Weights of a small spectrogram autoencoder.
Model: 7.52M parameters, log mel input, decoder widths [32, 64, 128, 128].
Data: 78125 training examples, 5.0 epochs.
Rows from block 10 of the encoder of a small spectrogram autoencoder, named by matrix and row number. Rows with one number belong to one channel. Each number is 200 + 40 x the weight over its row's rms, rounded and kept within 0 to 999. All counts start at 0.
After each channel's rows are labels from the 100 clips, of 14976, where the channel reaches its highest value: "top examples" is what is common among them. Only what is clearly more common there than usual is listed. The data: notes from a synthesiser with random patches.
# convs1: 3x3 conv (encoder.blocks.10.convs.1.weight, 128x128x3x3, each kernel summed), inputs 0-127
# convs2: expand pointwise conv (encoder.blocks.10.convs.2.weight, 512x128x1x1, transposed), outputs 0-85

convs1.4,147,221,196,264,218,207,171,167,170,220,172,155,174,280,222,137,198,253,142,242,126,275,173,238,206,203,227,184,212,234,156,193,251,201,159,242,187,229,201,224,234,191,147,201,195,168,290,219,227,166,264,326,223,158,226,273,239,179,225,223,248,160,193,225,161,200,219,251,184,150,248,175,230,222,168,190,201,230,152,123,135,160,249,164,169,197,164,198,221,225,176,158,157,170,190,165,142,214,194,181,240,266,226,176,165,147,194,306,178,243,236,152,275,241,189,220,254,197,209,214,199,189,284,163,169,231,187,197
convs2.4,139,282,141,198,187,156,271,237,174,184,203,226,159,199,239,196,211,200,149,177,221,166,178,146,229,191,175,204,168,248,194,193,156,190,198,179,156,145,148,186,175,227,177,195,201,190,139,141,127,118,186,185,193,221,230,274,281,230,174,185,139,183,235,267,189,227,251,244,181,201,216,215,243,195,206,217,184,162,190,295,137,184,78,210,261,189
top examples: gate

convs1.16,215,209,191,164,210,160,101,167,226,183,177,100,243,183,185,182,155,212,217,188,183,180,224,223,259,195,220,217,238,270,192,196,188,194,133,221,316,264,179,229,211,198,229,190,187,264,233,133,145,206,219,143,253,202,166,234,201,169,220,215,230,186,182,173,288,250,260,260,120,143,166,188,230,241,168,236,173,245,221,248,132,184,201,208,157,166,154,282,188,265,206,145,206,213,142,189,213,177,233,172,174,201,161,221,169,123,290,221,185,183,172,123,215,131,159,248,201,191,185,203,233,178,135,221,187,182,203,199
convs2.16,150,180,163,182,199,221,233,157,179,111,183,206,174,205,161,193,207,175,206,232,236,217,136,174,205,199,165,146,145,227,154,185,161,163,216,269,241,227,225,231,141,152,165,183,157,136,203,196,221,189,176,166,203,256,272,169,144,181,232,217,217,210,158,175,240,104,168,195,244,211,208,112,231,198,136,191,102,166,217,189,128,175,184,242,160,211
top examples: tremolo

convs1.19,215,274,166,198,177,116,235,199,198,207,186,214,212,149,146,142,162,246,201,177,209,212,169,140,142,169,207,261,172,204,176,145,230,175,210,185,194,192,143,177,214,160,239,262,181,214,248,202,153,179,228,248,148,163,133,239,196,220,198,165,130,178,208,203,173,264,235,196,287,253,206,216,121,221,283,186,78,166,239,246,170,202,186,157,202,203,175,205,208,153,255,224,170,134,183,167,134,125,198,205,296,211,219,147,159,190,171,205,191,205,226,136,190,204,179,186,188,118,265,199,189,181,217,201,221,195,255,284
convs2.19,216,155,181,141,185,123,210,150,178,216,203,219,197,163,219,261,199,200,159,187,191,170,240,209,158,273,196,223,243,205,152,165,205,153,157,194,238,307,256,186,200,207,237,159,224,267,183,177,232,177,96,246,276,226,231,219,297,259,215,207,254,232,90,179,219,227,252,224,193,233,131,169,172,243,211,231,157,215,235,140,201,167,176,214,240,186
top examples: gate; bass register

convs1.67,242,167,185,107,207,214,175,207,217,199,238,162,188,123,219,232,172,204,184,221,135,183,191,204,218,226,164,155,244,181,182,194,176,203,207,150,236,251,172,204,141,176,211,214,203,211,212,219,243,149,211,156,227,168,138,175,204,151,163,130,260,209,190,208,154,197,227,220,176,269,247,179,151,192,136,220,244,204,196,292,197,133,163,116,153,183,288,133,214,192,157,237,261,99,174,190,176,238,138,155,259,222,153,191,173,118,143,203,184,190,264,189,156,215,241,232,240,216,268,157,242,177,145,143,182,243,147,209
convs2.67,198,248,184,153,181,245,178,307,141,190,181,174,199,190,199,274,181,248,188,200,134,205,282,221,214,248,249,183,188,204,196,180,235,225,192,163,254,170,191,189,182,223,195,142,166,179,123,237,129,188,162,150,212,214,82,230,267,207,178,231,214,215,227,243,208,203,183,193,167,155,222,107,166,278,204,178,157,183,235,188,235,228,160,263,199,135
top examples: tremolo

convs1.9,188,182,141,207,257,202,158,229,242,157,196,190,206,204,222,181,171,274,220,189,227,136,166,143,183,217,193,193,295,238,218,244,251,150,299,205,176,192,168,216,197,197,227,228,212,174,325,233,190,194,215,149,201,181,242,231,229,91,195,200,251,259,125,189,197,207,202,214,253,244,195,200,195,175,257,154,218,218,201,123,190,276,201,215,162,199,199,279,145,200,160,190,216,182,158,232,123,186,310,165,203,231,214,155,135,140,198,215,191,214,207,177,211,206,117,224,215,160,233,182,176,264,177,207,198,281,223,206
convs2.9,199,197,176,216,154,186,134,222,225,202,184,186,204,211,194,142,231,173,190,264,184,178,223,201,209,134,240,241,208,236,179,220,184,208,235,207,212,240,119,82,203,135,219,179,211,143,182,207,228,200,181,199,175,146,203,225,252,157,174,267,232,225,188,157,199,211,165,179,189,135,265,212,171,190,189,221,174,216,224,209,166,238,183,250,215,268
top examples: tremolo

convs1.82,227,170,206,221,250,202,156,195,213,177,151,156,200,245,107,171,211,242,150,222,224,254,196,186,201,181,162,208,184,155,184,228,146,234,151,207,270,194,169,220,215,147,209,240,230,258,150,146,185,175,215,205,196,244,228,284,200,119,189,213,288,241,204,225,151,212,184,188,218,125,216,171,238,212,192,197,175,214,137,191,127,206,174,173,135,200,193,218,219,110,244,176,206,155,172,121,215,153,142,216,258,203,203,286,171,255,245,118,202,172,158,137,235,253,284,134,258,196,237,201,204,235,243,194,141,235,185,230
convs2.82,261,185,168,169,231,221,191,210,190,204,194,231,194,224,242,220,161,239,236,212,161,153,276,220,250,180,176,194,225,253,263,242,186,215,203,242,162,185,243,238,170,193,187,126,190,210,173,109,179,220,85,211,218,190,213,296,171,221,158,221,281,231,199,202,213,217,201,227,225,245,128,214,162,219,161,145,267,209,171,163,238,194,190,253,273,185
top examples: tremolo; gate

convs1.10,144,187,207,174,182,191,169,233,262,231,191,239,137,162,191,173,267,183,180,184,202,211,199,133,208,207,245,187,221,158,192,129,170,219,196,186,184,181,190,301,249,242,239,191,178,200,160,246,187,149,123,173,160,275,193,181,228,162,189,237,297,236,264,221,202,237,220,176,207,237,270,191,322,229,214,116,134,153,167,157,160,250,142,227,246,216,176,201,250,244,241,248,221,243,185,235,225,236,230,204,161,222,190,254,218,283,190,144,240,145,200,216,185,178,219,257,248,227,239,203,148,206,228,257,143,234,197,195
convs2.10,154,209,271,264,214,176,184,262,174,132,199,175,216,190,190,304,177,126,211,259,176,204,231,167,195,168,221,251,206,231,231,183,202,239,262,245,170,187,207,169,189,169,204,162,246,232,191,189,165,187,245,247,240,215,175,248,254,252,164,166,152,245,223,143,187,195,212,133,166,168,206,176,177,163,205,150,221,223,244,166,171,219,173,210,208,93
top examples: echo; swell; triangle

convs1.38,209,132,278,238,151,188,224,193,132,197,177,183,245,219,165,176,219,187,139,257,165,197,173,202,125,217,186,193,195,137,250,239,239,180,167,233,193,204,214,247,189,200,219,240,251,120,102,251,249,189,163,166,147,198,273,222,134,194,194,224,227,200,150,155,120,197,168,225,104,154,232,185,164,217,115,201,184,217,174,163,181,236,238,131,240,167,198,192,244,199,133,171,168,202,239,194,219,193,153,170,164,197,204,171,157,171,152,250,182,190,128,197,210,194,144,229,254,263,141,228,152,252,193,216,147,274,222,159
convs2.38,185,108,161,194,190,260,191,208,210,128,240,174,231,228,221,162,138,244,194,212,167,203,256,179,200,217,146,209,176,191,233,198,208,161,205,245,251,192,163,267,171,205,210,203,222,187,158,251,222,201,192,253,191,154,195,241,214,135,144,181,169,143,189,205,120,208,134,215,151,112,208,181,256,190,198,184,264,117,166,263,135,154,245,191,287,194
top examples: pluck; bass register; filter: low-pass

convs1.21,249,194,234,87,138,206,218,222,190,203,260,180,220,219,184,261,156,198,152,204,224,141,261,170,181,171,185,212,170,238,239,217,207,232,258,218,212,243,140,184,165,155,136,203,131,250,189,173,121,201,219,263,165,152,241,195,175,152,172,136,167,175,232,229,194,148,156,213,242,179,174,214,261,166,177,157,144,219,190,233,298,277,191,164,212,167,256,214,123,168,166,217,146,242,165,208,180,122,181,218,210,204,209,238,94,240,192,225,259,160,261,187,205,162,230,138,231,231,191,162,194,202,190,153,165,177,189,245
convs2.21,254,225,212,184,274,262,233,203,205,262,223,147,175,145,205,193,173,227,157,183,254,193,169,197,171,225,201,139,231,228,190,208,191,244,164,203,169,203,246,252,133,215,146,184,201,220,139,137,199,198,222,211,222,166,184,239,181,238,246,212,140,217,186,252,202,210,173,158,218,209,164,194,123,202,197,202,244,289,220,238,244,234,145,260,183,315
top examples: gate

convs1.18,209,219,309,189,189,130,228,192,238,167,181,201,229,258,207,189,258,266,183,212,191,299,188,257,244,234,247,151,215,188,151,227,269,147,113,203,135,255,257,261,162,260,193,217,229,262,254,245,212,239,248,162,214,248,213,222,232,224,256,219,243,159,193,213,198,169,140,210,176,222,207,231,203,237,162,207,225,249,211,119,166,222,191,143,185,208,189,176,188,171,251,153,257,210,220,242,235,149,219,237,249,87,205,192,102,172,219,189,193,133,193,233,199,192,158,183,157,210,240,156,213,184,179,199,202,215,157,186
convs2.18,245,183,184,238,164,201,188,172,146,170,218,254,198,226,191,204,176,217,219,172,154,230,132,219,187,163,191,163,263,177,192,193,139,185,164,212,192,201,246,309,189,203,204,197,186,212,174,212,139,158,181,221,227,110,112,163,201,214,209,189,194,258,184,242,177,191,215,181,210,218,234,171,200,107,194,226,197,245,173,204,134,226,176,202,202,149
top examples: echo; swell; triangle

convs1.44,213,175,256,176,191,159,130,219,218,231,157,155,165,204,213,199,204,207,208,152,227,166,243,125,211,160,239,247,189,110,202,162,222,169,146,225,215,137,155,209,181,174,215,200,200,182,230,195,179,208,114,249,161,238,278,196,198,200,185,255,148,141,189,188,200,219,195,211,213,173,234,174,87,267,252,219,166,172,342,169,259,191,159,172,162,256,198,165,229,185,197,138,150,240,268,138,160,264,184,175,231,209,199,224,231,153,159,128,156,198,147,220,217,178,250,232,179,175,247,160,171,198,207,168,193,225,125,222
convs2.44,237,221,231,164,156,138,182,139,268,169,135,241,225,213,235,170,203,217,253,125,191,167,164,283,160,155,215,249,170,211,134,155,211,160,205,150,201,177,144,58,224,192,240,152,225,214,264,178,259,166,240,204,154,240,171,200,144,172,168,186,172,179,173,194,150,226,189,207,207,177,189,250,232,234,211,155,150,227,151,229,218,233,173,203,189,155
top examples: pluck; bass register

convs1.50,180,186,167,150,243,203,204,265,214,187,216,178,192,253,123,171,150,154,212,268,124,200,227,200,191,247,165,195,274,223,181,193,246,241,121,265,231,199,258,241,196,256,132,181,144,223,181,179,158,161,199,180,243,239,161,210,198,155,217,324,216,155,191,147,255,197,181,227,175,143,213,187,259,124,185,164,167,207,132,188,167,223,213,258,168,80,233,194,161,237,260,211,182,211,230,147,167,179,250,161,153,228,197,208,191,241,232,254,136,223,186,152,195,166,199,260,192,213,260,228,174,173,220,182,208,240,205,239
convs2.50,165,213,218,267,171,181,205,119,207,196,142,198,163,168,174,186,166,162,106,166,168,167,170,214,255,230,136,223,177,191,223,242,212,298,172,306,202,175,188,157,233,149,192,112,207,284,96,261,232,177,141,141,284,163,241,234,204,192,211,139,176,197,211,170,170,182,186,277,200,260,184,253,220,245,207,244,142,228,280,263,175,192,171,219,182,183
top examples: triangle

convs1.72,170,215,178,205,177,202,257,205,203,169,172,254,184,223,247,260,193,228,185,218,206,193,217,179,232,211,201,192,151,189,171,333,210,183,174,255,268,161,213,181,221,141,199,235,159,195,165,215,229,240,257,157,222,159,277,246,202,283,145,179,166,157,96,153,193,212,181,209,219,176,233,237,155,244,143,189,192,237,219,219,207,123,218,161,204,182,218,230,118,153,128,170,191,215,183,96,254,228,155,184,267,224,216,229,111,195,206,207,172,232,236,234,203,226,189,203,290,170,165,210,179,159,209,193,136,192,173,293
convs2.72,169,271,190,235,169,142,160,193,142,239,183,157,234,200,216,173,184,137,190,192,162,207,190,165,181,245,169,236,187,178,196,184,235,178,268,175,164,231,198,247,201,246,245,244,247,145,228,227,199,230,262,126,208,221,293,297,267,157,126,156,212,185,135,215,179,186,143,205,117,148,277,171,238,178,142,170,215,181,208,208,166,161,133,219,256,139
top examples: tremolo

convs1.120,163,225,149,168,279,157,193,226,194,159,224,240,184,180,239,160,176,119,230,263,254,142,186,188,258,130,168,146,209,173,152,147,190,189,279,197,199,176,138,205,193,221,163,198,126,200,158,225,197,149,220,206,266,206,136,216,162,125,231,180,194,147,255,253,214,203,180,248,235,208,228,227,182,161,142,167,169,192,191,147,198,263,170,180,198,135,192,197,252,185,197,236,200,266,132,157,154,155,166,141,243,173,217,293,230,165,225,218,164,179,199,163,236,201,192,172,166,166,205,172,301,112,202,207,175,219,236,139
convs2.120,173,268,211,207,226,207,207,104,260,230,197,225,275,193,194,212,125,138,214,216,203,218,224,246,145,178,181,150,147,179,133,201,249,145,218,168,199,215,147,100,301,106,220,291,151,182,299,186,303,192,225,188,223,160,170,198,158,180,141,294,274,149,225,211,210,207,253,232,214,247,207,178,221,236,155,222,178,241,191,183,228,205,172,184,198,194
top examples: vibrato; saw